Weights of a small class-conditioned spectrogram diffusion model.
Model: 26.9M parameters, log mel input, arch dit, norm rmsnorm, activation squared_relu, moe top_k, num experts 32, patch size [16, 8], layers 14, width 256.
Training: soap at rate 0.0026, 16300 steps.
Data: trained on single English command words and digits, spoken by a formant synthesiser in many voices, 53.4 epochs.
Rows from block 3 of a small class-conditioned spectrogram diffusion model, named by matrix and row number. Rows with one number within an expert belong to one neuron, the router's apart. Each number is 50 + 10 x the weight over its row's rms, rounded and kept within 0 to 99. All counts start at 0.
After each expert's rows are labels from the 100 clips, of 14848 (inputs lightly noised), where the router gives the expert most weight on average: "lies over" is the class under the peak; "top examples" is what is common among them. Only what is clearly more common there than usual is listed. The data: single English command words and digits, spoken by a formant synthesiser in many voices.
# router: router (model.blocks.3.mlp.router.weight, 32x256, trained with AdamW), inputs 0-63
# up: expert up (model.blocks.3.mlp.up, 32x128x256), inputs 0-63
# down: expert down (model.blocks.3.mlp.down, 32x256x128, transposed), outputs 0-63

# expert 19
router.19:44 65 62 35 59 40 61 62 52 62 54 62 48 61 37 48 51 61 49 59 50 72 45 37 39 60 35 51 37 60 33 42 45 61 57 43 45 58 40 42 55 35 53 38 51 44 40 37 40 37 63 50 46 49 56 44 49 60 47 41 57 51 29 40
up.0:50 50 50 50 50 50 27 50 50 50 47 18 31 50 50 50 50 50 50 50 50 50 50 50 50 50 50 50 50 50 64 50 50 50 50 34 50 50 50 65 50 50 50 77 37 50 50 50 23 92 50 50 32 50 25 50 50 50 64 50 50 42 50 50
down.0:50 65 50 11 50 50 50 50 66 55 50 66 67 50 50 50 50 35 50 44 55 50 50 45 50 50 50 50 42 50 50 50 45 50 44 60 50 60 71 54 50 50 50 50 53 50 65 50 50 50 63 50 50 47 50 34 55 50 61 50 50 66 85 74
up.1:50 08 50 50 50 06 46 50 50 50 50 50 50 50 50 50 50 50 39 50 50 50 50 50 50 50 50 50 50 50 50 50 54 50 50 50 50 50 50 50 50 50 50 50 50 49 50 32 50 50 50 50 50 50 50 50 50 50 50 50 50 50 57 50
down.1:50 50 50 50 72 50 36 50 50 50 50 50 50 50 50 50 50 50 50 50 50 50 50 50 50 50 23 50 50 50 50 50 50 50 83 65 50 50 57 50 50 50 50 50 50 19 50 50 50 58 18 50 50 51 50 50 50 50 60 50 50 50 50 69
lies over: /oʊ/
top examples: /oʊ/; white noise; word: no; word: lower

# expert 24
router.24:57 61 60 37 40 48 61 57 64 66 62 71 58 61 45 68 46 63 70 64 64 58 36 37 53 58 49 46 41 59 24 52 49 48 68 56 46 63 44 37 38 39 50 32 59 30 47 42 44 38 58 54 51 43 59 53 58 61 53 39 55 59 31 48
up.0:50 66 50 50 31 50 50 17 50 53 48 50 50 50 50 50 50 50 50 50 50 50 57 50 62 12 50 50 50 28 50 50 50 50 50 50 50 50 50 50 50 30 19 41 50 45 50 50 50 61 50 50 50 50 50 50 50 50 50 50 54 32 50 50
down.0:66 16 50 50 50 50 50 50 41 50 48 50 47 50 50 50 28 50 50 50 50 50 50 50 80 50 50 50 50 50 50 50 50 50 50 50 50 50 50 50 50 50 50 50 50 50 50 50 50 50 50 50 50 50 50 50 50 50 50 50 50 65 50 50
up.1:50 50 50 50 91 50 50 50 37 50 26 50 50 39 50 50 50 50 74 50 50 50 50 50 50 50 50 65 76 50 50 50 50 50 62 50 50 50 50 50 50 50 50 50 50 50 56 31 50 50 50 50 89 50 61 50 50 50 50 50 50 50 50 50
down.1:50 50 50 50 50 50 50 50 50 55 50 50 50 50 50 50 51 50 50 50 11 50 50 50 50 50 50 42 50 50 32 85 50 50 50 50 50 50 50 50 22 50 50 50 50 50 30 50 50 50 50 50 50 50 50 50 50 50 50 50 50 50 50 50
lies over: silence
top examples: quiet level; /ɔ/; /f/; word: off

# expert 1
router.1:41 64 67 47 57 49 56 51 40 61 57 51 47 73 43 49 65 55 45 40 61 60 46 50 49 60 48 59 52 56 44 54 62 54 48 49 51 63 51 37 51 41 71 47 59 47 34 45 46 41 53 51 42 54 60 57 58 44 59 40 51 55 33 52
up.0:50 50 40 32 50 70 21 50 62 50 50 50 50 50 54 50 50 50 33 50 42 52 50 50 92 26 47 50 50 50 50 65 50 50 50 50 50 50 60 50 50 75 50 50 50 50 50 50 50 50 50 50 50 50 50 63 50 50 33 50 50 50 50 50
down.0:50 50 50 89 50 50 50 46 50 50 42 73 50 50 47 52 57 50 50 50 50 78 35 44 93 50 50 50 50 50 67 50 45 50 41 55 50 66 40 50 50 50 42 50 50 50 50 50 50 50 26 50 50 50 50 68 50 50 50 50 50 19 50 50
up.1:50 38 50 51 44 50 38 50 50 33 50 50 32 50 50 43 50 50 50 49 66 50 50 57 68 50 50 28 50 30 50 50 50 58 41 53 50 31 61 50 50 55 29 86 50 68 66 25 35 61 50 65 50 50 44 50 50 26 30 35 50 50 50 42
down.1:50 50 50 45 50 50 50 50 60 59 50 50 66 33 75 43 50 55 72 30 36 50 50 65 46 50 50 18 50 50 50 50 50 50 58 36 50 76 50 50 50 63 62 81 55 50 64 20 71 47 62 75 42 50 50 50 50 67 50 44 59 50 61 63
lies over: silence
top examples: /ɔ/; /f/; word: off; mains hum

# expert 12
router.12:43 51 69 43 43 54 46 64 56 58 58 64 58 54 34 45 60 72 47 56 46 70 44 44 50 55 49 43 34 61 37 51 45 59 63 34 49 58 49 54 57 38 58 39 50 42 51 54 45 50 68 39 45 51 50 50 53 45 44 38 54 54 26 35
up.0:43 50 74 60 50 50 50 50 46 34 50 39 50 32 50 51 50 11 50 46 24 50 50 50 50 62 65 50 55 50 57 50 50 50 50 50 50 47 57 86 50 51 50 50 47 50 50 31 50 50 50 50 50 50 40 50 33 50 50 50 50 50 50 50
down.0:50 50 73 50 50 66 63 50 62 50 50 50 46 48 50 50 50 50 61 50 50 50 50 16 50 79 50 58 50 50 50 29 50 23 24 50 41 49 30 50 50 50 20 50 49 50 50 50 50 50 50 50 69 50 62 50 50 50 34 51 34 50 50 79
up.1:50 50 50 50 50 50 50 80 50 50 50 50 50 50 50 50 50 50 50 50 50 50 50 50 50 50 50 50 50 50 50 50 50 50 50 50 50 61 58 50 50 81 50 50 50 50 50 50 50 50 50 50 50 50 50 50 50 50 50 06 50 06 50 50
down.1:52 50 50 50 26 50 50 50 44 50 50 50 86 50 42 50 50 50 50 50 50 50 50 50 50 50 50 50 50 50 50 50 48 50 50 50 50 63 50 50 29 50 50 50 41 50 50 50 50 50 50 50 50 50 50 19 54 50 50 50 50 76 74 50
lies over: /ɔ/
top examples: /ɔ/; quiet level; /f/; word: off

# expert 10
router.10:62 64 58 41 62 47 57 49 65 68 62 52 54 61 36 61 41 58 56 56 39 61 44 38 41 64 51 65 48 52 30 43 38 59 53 59 47 68 40 45 43 30 64 34 63 48 34 42 40 47 50 55 51 40 72 46 59 57 63 45 52 45 27 44
up.0:50 50 50 42 45 28 50 50 48 50 50 50 50 50 50 50 50 50 50 50 50 03 78 50 50 50 59 50 50 50 50 50 50 50 19 50 50 50 50 50 74 50 24 50 50 77 50 54 50 56 05 50 35 50 50 50 34 50 50 50 43 50 50 50
down.0:50 50 66 50 52 50 50 50 28 33 50 60 78 50 82 50 69 29 50 50 50 31 50 48 50 51 50 50 50 75 50 50 50 21 50 67 50 41 50 50 50 50 61 50 50 50 67 50 60 50 35 35 20 59 50 50 50 50 50 50 50 50 62 42
up.1:58 73 50 50 50 48 50 50 50 50 50 68 50 50 50 50 50 73 70 50 50 15 50 82 50 50 50 50 50 49 50 50 50 50 50 50 50 50 50 50 50 50 50 50 50 50 50 50 50 75 30 50 50 50 50 50 39 50 50 50 50 50 86 80
down.1:50 86 81 50 50 50 10 19 50 50 50 50 59 50 31 50 50 50 50 39 50 50 50 49 26 50 55 50 50 50 50 50 31 50 50 50 62 50 50 50 50 50 50 50 50 50 50 96 50 56 50 46 42 50 50 50 50 50 41 50 50 50 50 50
lies over: silence
top examples: /oʊ/; /g/; word: go

# expert 30
router.30:48 62 68 33 40 62 48 52 51 48 49 62 55 59 29 74 43 58 56 51 57 64 50 43 37 41 51 55 20 51 46 34 46 46 45 43 38 67 44 56 39 45 56 46 68 35 54 37 42 57 66 66 60 37 43 49 57 65 54 45 41 66 56 34
up.0:04 50 50 50 50 50 57 50 50 18 82 54 50 50 61 50 50 50 50 28 50 50 50 50 67 50 94 50 50 50 50 50 50 50 50 50 50 54 50 50 50 50 50 64 50 50 59 50 50 35 50 50 50 50 45 50 50 50 20 42 63 50 89 50
down.0:96 50 49 50 27 40 50 50 57 44 50 50 50 50 50 50 58 50 50 32 50 50 36 50 50 50 44 50 50 50 23 64 50 69 50 50 50 39 50 50 50 50 50 50 50 50 50 50 50 50 41 50 50 50 50 50 50 50 50 50 50 50 50 50
up.1:50 50 50 50 50 50 67 50 46 50 18 50 50 50 50 58 50 50 50 19 69 50 19 64 50 50 50 50 50 50 50 50 50 50 68 56 50 50 50 50 50 50 50 46 43 82 50 50 50 53 50 59 50 50 76 50 50 50 50 50 50 50 83 50
down.1:50 50 44 51 50 99 50 50 45 50 54 61 29 50 17 50 50 50 50 50 50 50 50 50 30 54 75 50 63 50 50 50 50 50 50 50 59 18 69 50 50 50 50 50 50 50 80 50 50 49 50 50 50 50 50 50 50 50 50 50 50 50 50 50
lies over: /ɔ/
top examples: /ɔ/; /f/; /w/; /d/

# expert 3
router.3:44 64 66 54 47 63 56 65 57 64 41 61 56 53 47 32 40 55 59 55 45 75 45 55 53 59 44 60 58 56 43 48 49 56 59 33 57 42 44 48 40 42 48 39 58 46 34 45 42 41 59 61 50 39 32 54 49 45 52 37 53 39 32 29
up.0:00 50 50 50 50 68 50 50 50 50 50 50 50 50 50 50 50 50 50 50 50 50 50 50 50 50 50 50 50 95 50 50 50 50 50 50 50 50 50 50 70 50 50 50 50 59 50 50 50 50 50 50 50 50 50 67 50 50 50 50 50 50 50 57
down.0:99 53 50 50 50 50 52 50 80 50 50 50 50 50 50 51 50 50 50 50 50 50 50 77 50 50 50 50 43 50 50 50 50 50 50 50 50 50 50 50 50 50 50 50 50 50 50 50 50 65 50 50 50 50 50 73 50 50 29 55 50 50 50 50
up.1:50 50 50 68 76 50 53 29 50 50 50 50 50 50 50 50 52 18 55 50 50 34 50 50 50 50 40 50 54 50 50 50 50 50 29 50 34 50 50 50 50 64 50 50 86 28 66 50 50 50 50 45 50 63 50 50 50 50 50 50 50 50 48 55
down.1:50 50 50 45 49 50 50 50 50 50 50 50 50 90 50 50 50 50 50 50 50 50 76 50 50 50 50 50 50 50 50 26 75 50 50 50 48 50 50 50 35 50 50 33 50 50 50 50 50 50 50 63 50 61 50 08 30 50 50 49 50 66 50 72
lies over: /eɪ/
top examples: /p/; /eɪ/; word: play; word: music

# expert 20
router.20:54 69 47 48 33 48 64 61 68 65 47 48 47 72 52 56 60 42 55 55 64 49 51 41 41 60 40 55 61 48 45 41 36 47 52 53 42 68 68 56 41 49 44 45 61 45 48 48 50 53 42 50 62 44 76 62 77 30 46 20 48 50 41 52
up.0:36 19 50 50 50 50 50 50 50 50 50 75 50 50 34 50 50 50 22 50 48 50 46 50 50 50 50 50 48 50 76 50 50 43 65 50 50 50 66 50 50 41 55 77 41 54 50 67 50 56 72 64 50 54 50 37 35 50 50 50 50 50 50 50
down.0:50 50 68 50 50 13 56 50 50 50 50 51 39 33 59 50 15 50 50 50 50 58 50 50 50 36 50 43 50 50 75 50 50 28 31 63 40 50 50 50 50 30 48 50 50 50 50 52 57 50 27 50 32 52 50 50 50 50 50 50 50 44 50 50
up.1:37 50 50 50 50 50 58 50 50 76 50 58 79 50 50 50 50 50 50 50 50 50 50 50 50 54 50 25 50 50 50 50 50 50 50 50 50 50 50 50 50 61 50 36 50 50 50 50 50 50 50 50 50 50 50 50 50 29 50 50 53 50 12 27
down.1:02 50 50 50 50 50 50 50 50 64 59 50 50 50 50 50 61 50 50 50 74 42 50 50 50 50 50 50 50 50 50 59 50 50 50 50 50 48 50 50 99 50 50 36 31 50 50 50 50 50 50 50 50 50 50 60 50 50 50 29 50 50 50 50
lies over: silence
top examples: /ɔ/; /f/; /ɹ/; word: four

# expert 28
router.28:58 70 54 50 45 65 44 59 53 50 49 51 50 72 36 44 52 42 58 43 43 55 60 40 44 60 40 61 29 41 40 48 43 53 63 41 42 71 55 49 47 44 58 44 54 39 37 37 51 46 49 57 40 67 48 56 37 63 35 40 50 48 43 35
up.0:50 25 50 61 44 50 36 50 50 50 50 62 50 50 50 69 50 50 50 21 50 50 47 50 50 50 50 50 50 58 59 50 50 50 50 50 50 50 50 50 50 50 50 46 50 60 50 50 50 69 34 50 50 36 50 33 50 54 49 50 50 50 50 50
down.0:62 50 27 10 43 60 50 50 48 50 53 50 44 50 67 09 50 50 49 50 50 50 52 46 27 41 49 45 50 50 50 67 50 50 50 50 50 50 50 81 50 50 50 50 50 50 50 44 53 50 61 50 49 61 22 50 50 50 50 50 50 50 50 74
up.1:21 50 50 50 50 67 50 34 31 36 50 50 50 50 42 50 50 56 50 50 32 50 50 50 50 50 50 50 50 50 50 56 50 50 48 50 50 69 50 50 29 50 50 50 13 50 50 50 50 73 65 50 78 50 50 35 50 50 32 50 50 50 44 50
down.1:50 50 50 50 50 50 50 61 63 50 50 73 30 50 50 34 69 50 50 85 50 65 50 70 50 50 50 50 50 50 34 67 50 50 50 54 50 50 33 50 50 50 50 50 84 50 50 50 50 99 74 50 48 66 50 65 50 60 45 50 50 50 50 26
lies over: /oʊ/; /p/
top examples: /p/; /n/; /ə/; /oʊ/

# expert 0
router.0:59 74 54 36 49 41 63 46 69 58 54 64 62 50 53 47 36 49 69 70 71 50 31 42 38 57 43 70 39 43 34 40 51 41 49 53 52 58 39 49 50 39 46 31 65 38 52 33 43 51 47 66 38 42 45 55 55 51 54 42 57 52 33 53
up.0:50 50 50 50 50 26 50 50 50 37 50 23 50 62 50 50 50 50 65 50 63 50 50 50 74 50 58 50 50 50 50 50 50 50 50 37 10 62 50 50 50 47 50 50 50 50 51 64 50 50 50 50 67 50 50 50 50 50 50 50 50 50 61 66
down.0:72 50 50 50 34 50 50 58 57 48 50 50 38 50 50 54 55 43 50 29 50 50 50 89 50 50 50 50 50 50 50 50 40 26 50 50 50 86 65 50 56 57 50 50 39 50 50 50 74 50 60 45 45 50 50 50 67 50 50 50 50 50 51 44
up.1:50 24 50 50 50 32 50 50 50 50 50 50 50 25 44 50 50 13 50 50 50 50 88 50 54 50 57 50 50 50 50 50 50 50 50 50 50 50 50 50 50 68 50 24 50 29 30 50 50 50 50 50 61 50 50 50 50 22 50 89 50 50 81 50
down.1:50 50 50 50 37 50 50 50 36 50 50 00 50 50 50 50 50 50 50 21 50 50 61 50 18 50 50 50 50 50 50 50 50 50 50 50 50 50 50 66 50 50 50 50 50 44 50 50 50 50 50 29 50 50 50 43 50 50 73 50 50 03 50 50
lies over: silence
top examples: pink noise; /dʒ/; word: change; word: two

# expert 4
router.4:55 65 54 46 54 41 44 52 68 59 39 50 61 50 56 44 45 63 46 66 61 51 48 50 42 63 62 60 19 32 35 58 56 52 54 46 60 64 44 36 62 18 50 36 64 37 49 34 39 51 55 56 50 54 36 49 57 59 46 40 54 56 31 54
up.0:50 50 50 50 50 50 27 50 50 42 50 50 50 50 50 50 56 50 50 50 50 50 50 50 50 50 50 45 78 50 68 23 65 50 85 50 50 18 50 76 52 50 50 84 15 50 32 50 50 50 50 50 27 50 50 56 50 70 50 50 39 68 63 30
down.0:50 50 58 50 72 50 57 50 50 50 45 50 50 50 50 38 50 50 77 50 30 50 50 50 50 60 50 50 50 50 58 50 50 50 50 50 50 27 50 54 50 50 50 50 50 50 27 50 73 50 50 50 50 50 32 50 50 50 50 36 50 57 50 57
up.1:50 64 50 50 50 23 50 50 63 50 76 50 50 50 50 50 00 69 50 42 50 50 50 50 50 34 50 51 50 46 50 50 50 50 73 50 50 50 50 50 50 50 50 50 50 50 68 50 50 50 57 50 50 72 50 50 50 50 50 50 50 50 56 50
down.1:50 50 50 50 67 50 50 50 50 50 50 50 16 50 50 50 50 75 63 44 35 50 50 50 50 50 66 50 63 83 50 50 50 50 50 50 75 50 62 50 50 58 50 48 50 50 50 50 50 50 50 50 50 50 47 50 50 50 50 50 50 56 50 50
lies over: silence
top examples: quiet level; /ʌ/; word: up; word: yes

# expert 9
router.9:54 66 61 31 39 42 55 44 67 69 41 65 67 58 57 60 39 44 72 60 62 47 38 46 40 57 39 48 41 48 18 38 48 37 41 53 47 61 47 44 40 33 56 30 73 41 44 36 48 47 43 39 49 49 48 57 56 51 54 44 48 54 36 62
up.0:50 50 50 50 50 50 50 50 50 50 83 50 50 50 50 50 50 55 50 50 26 88 50 50 50 50 50 68 49 50 50 50 50 50 50 50 63 31 28 59 79 50 50 47 50 50 55 50 50 50 50 27 55 69 74 50 50 50 50 50 57 71 44 50
down.0:50 58 50 50 73 50 50 50 50 50 50 50 50 50 50 50 50 50 50 50 50 99 50 50 50 50 50 50 58 50 50 50 50 50 50 50 57 50 50 50 50 50 50 50 46 56 50 50 50 50 50 50 50 59 50 50 50 50 50 50 50 50 58 76
up.1:50 50 50 62 50 32 28 50 50 50 50 50 23 50 54 50 48 12 57 35 50 50 50 50 50 50 50 50 50 50 50 68 50 37 50 51 50 50 53 50 50 52 50 50 50 50 45 50 30 50 50 37 45 33 50 50 50 50 50 57 50 50 50 72
down.1:50 32 50 50 50 50 50 38 50 50 56 59 50 56 50 50 50 50 50 35 50 50 21 50 50 40 56 37 50 50 50 60 50 48 50 57 44 50 78 50 05 50 55 61 50 58 50 72 50 50 50 56 39 50 62 50 66 50 38 50 50 21 50 50
lies over: silence
top examples: /ɔ/; word: four; word: up; word: call

# expert 23
router.23:52 63 51 37 52 46 51 59 68 71 51 70 55 60 59 55 44 56 65 66 82 48 36 49 44 47 45 50 27 42 32 59 51 52 37 47 50 60 53 55 46 46 49 32 42 30 57 36 42 39 59 54 35 51 40 47 60 40 56 34 58 60 37 58
up.0:50 50 50 50 50 50 27 50 50 50 50 50 50 50 50 50 50 26 44 50 32 50 61 52 50 50 58 57 50 45 50 50 50 50 50 50 44 50 00 50 50 45 50 50 72 54 50 59 50 50 50 68 50 59 46 50 65 59 50 74 71 49 50 50
down.0:57 50 88 65 50 50 50 50 50 50 50 50 50 50 44 50 50 20 50 53 50 50 35 50 50 61 50 50 87 50 50 50 50 50 49 50 50 50 50 50 57 67 50 50 71 50 51 50 50 50 33 38 50 50 50 84 50 50 50 50 50 50 50 37
up.1:36 50 50 50 50 50 50 50 50 50 50 50 50 50 47 50 50 26 50 50 50 50 50 93 50 38 40 50 50 50 50 66 50 50 50 23 50 50 52 41 28 50 53 31 50 50 26 45 50 50 50 50 66 54 52 50 50 51 50 48 50 50 65 50
down.1:47 50 50 50 50 50 52 50 50 50 50 33 78 53 83 50 50 50 28 68 50 50 50 50 50 50 50 50 50 74 50 48 50 50 50 50 63 26 50 53 50 59 50 50 71 50 50 50 50 47 48 50 50 50 50 50 50 50 50 50 60 60 50 50
lies over: silence
top examples: /w/; /d/; word: forward; /u/

# expert 7
router.7:56 62 62 29 42 47 52 58 64 70 39 56 65 55 50 62 47 56 66 68 52 66 39 38 38 64 48 45 36 57 32 44 48 45 48 51 41 69 48 38 45 38 55 30 68 42 42 30 51 50 48 58 56 46 53 55 43 62 51 48 53 57 31 49
up.0:50 50 50 50 28 56 50 50 50 50 50 25 50 50 40 24 50 50 29 43 27 50 50 50 50 56 50 50 87 50 50 50 50 44 50 73 50 50 50 50 50 50 50 50 50 69 50 50 79 50 56 50 50 50 50 50 50 65 50 50 50 50 50 50
down.0:50 50 50 50 50 50 52 43 50 50 73 50 50 57 76 50 50 50 52 64 33 50 35 44 45 50 50 50 50 39 59 72 62 50 33 54 50 50 60 46 31 50 50 50 50 41 50 64 50 50 50 50 44 55 50 50 40 50 60 31 50 47 50 78
up.1:50 50 29 50 50 50 41 50 50 21 41 34 40 26 55 40 50 50 50 50 50 50 50 50 50 50 64 50 50 50 69 60 38 50 34 36 26 50 50 50 50 50 19 50 50 50 50 31 50 50 50 50 50 68 50 50 50 50 31 50 50 68 48 50
down.1:50 50 56 37 50 29 50 26 61 50 50 36 50 52 50 68 50 50 50 50 50 50 50 50 38 50 50 50 54 50 66 45 50 50 70 50 37 50 50 50 50 50 50 44 79 50 50 47 46 50 83 50 50 50 50 50 50 50 50 64 50 50 50 50
lies over: silence
top examples: quiet level; /ɑ/; word: on; /u/

# expert 13
router.13:50 66 65 38 34 49 56 65 58 62 44 62 54 68 24 47 42 63 81 66 51 65 39 41 42 57 39 30 53 57 47 41 55 50 54 60 50 59 63 40 53 44 62 30 51 28 59 38 54 56 61 54 57 35 54 61 33 56 51 44 39 50 31 52
up.0:50 50 47 50 23 50 38 35 45 50 50 50 15 50 52 50 50 66 50 50 50 54 50 40 66 50 50 50 50 46 50 50 50 20 50 80 50 34 50 61 50 50 36 50 50 50 50 21 40 50 50 50 77 50 62 50 50 50 50 29 50 50 50 53
down.0:50 50 67 50 50 50 50 50 85 50 25 50 49 50 46 50 50 50 48 22 50 50 50 69 50 50 61 50 50 50 50 50 50 50 50 17 50 50 50 85 50 14 47 50 50 50 50 51 29 50 50 45 72 50 48 34 50 50 50 50 50 63 45 50
up.1:50 50 50 50 50 50 61 50 50 19 50 50 50 29 50 35 50 29 61 50 62 50 50 50 50 50 50 50 50 50 50 46 50 50 50 50 50 50 50 56 50 50 34 50 50 50 50 50 50 52 50 54 50 47 38 50 54 50 72 50 50 50 50 50
down.1:50 50 50 50 68 50 50 50 50 65 50 50 44 78 61 50 50 50 50 65 60 39 51 53 70 50 50 50 50 50 50 50 50 37 50 52 50 50 50 50 73 50 50 50 62 37 50 50 50 37 50 50 25 50 50 50 70 50 50 50 50 50 64 50
lies over: /ɔ/
top examples: /ɔ/; /f/; white noise; clipping

# expert 25
router.25:59 74 53 34 59 50 43 51 68 64 46 67 61 65 50 62 50 56 51 63 55 61 47 40 48 64 42 64 36 51 36 49 47 52 56 51 40 69 41 42 48 30 58 36 52 30 45 35 41 49 53 48 44 46 56 56 46 46 46 32 55 46 30 54
up.0:50 50 50 38 50 50 50 50 62 50 50 50 50 50 50 50 50 50 50 50 50 50 50 50 50 50 50 50 67 22 50 20 18 50 50 50 50 21 50 50 50 50 50 47 50 50 53 50 50 60 50 50 50 50 38 50 50 42 50 28 50 50 50 50
down.0:50 50 50 50 50 50 50 50 50 50 50 50 50 50 59 50 59 39 50 50 50 50 50 50 40 50 50 50 50 50 91 50 50 79 50 50 44 50 50 50 50 50 50 50 50 50 50 50 50 50 50 50 50 50 27 50 50 50 50 47 50 50 46 54
up.1:50 50 50 50 50 50 50 50 42 50 50 52 50 50 50 34 50 50 54 64 36 50 50 50 50 38 50 50 50 50 50 50 50 68 50 25 50 50 50 50 50 50 31 50 50 50 50 50 67 50 50 50 25 50 62 50 50 50 50 27 50 50 50 50
down.1:50 28 50 50 50 50 50 50 50 50 50 37 50 50 50 60 38 50 29 50 50 50 50 50 50 53 50 50 87 50 33 50 50 55 50 50 50 50 50 50 50 50 26 50 64 81 63 50 50 43 50 50 50 50 50 50 50 50 50 50 50 50 50 62
lies over: /s/
top examples: /s/; /d/; /n/; /ɛ/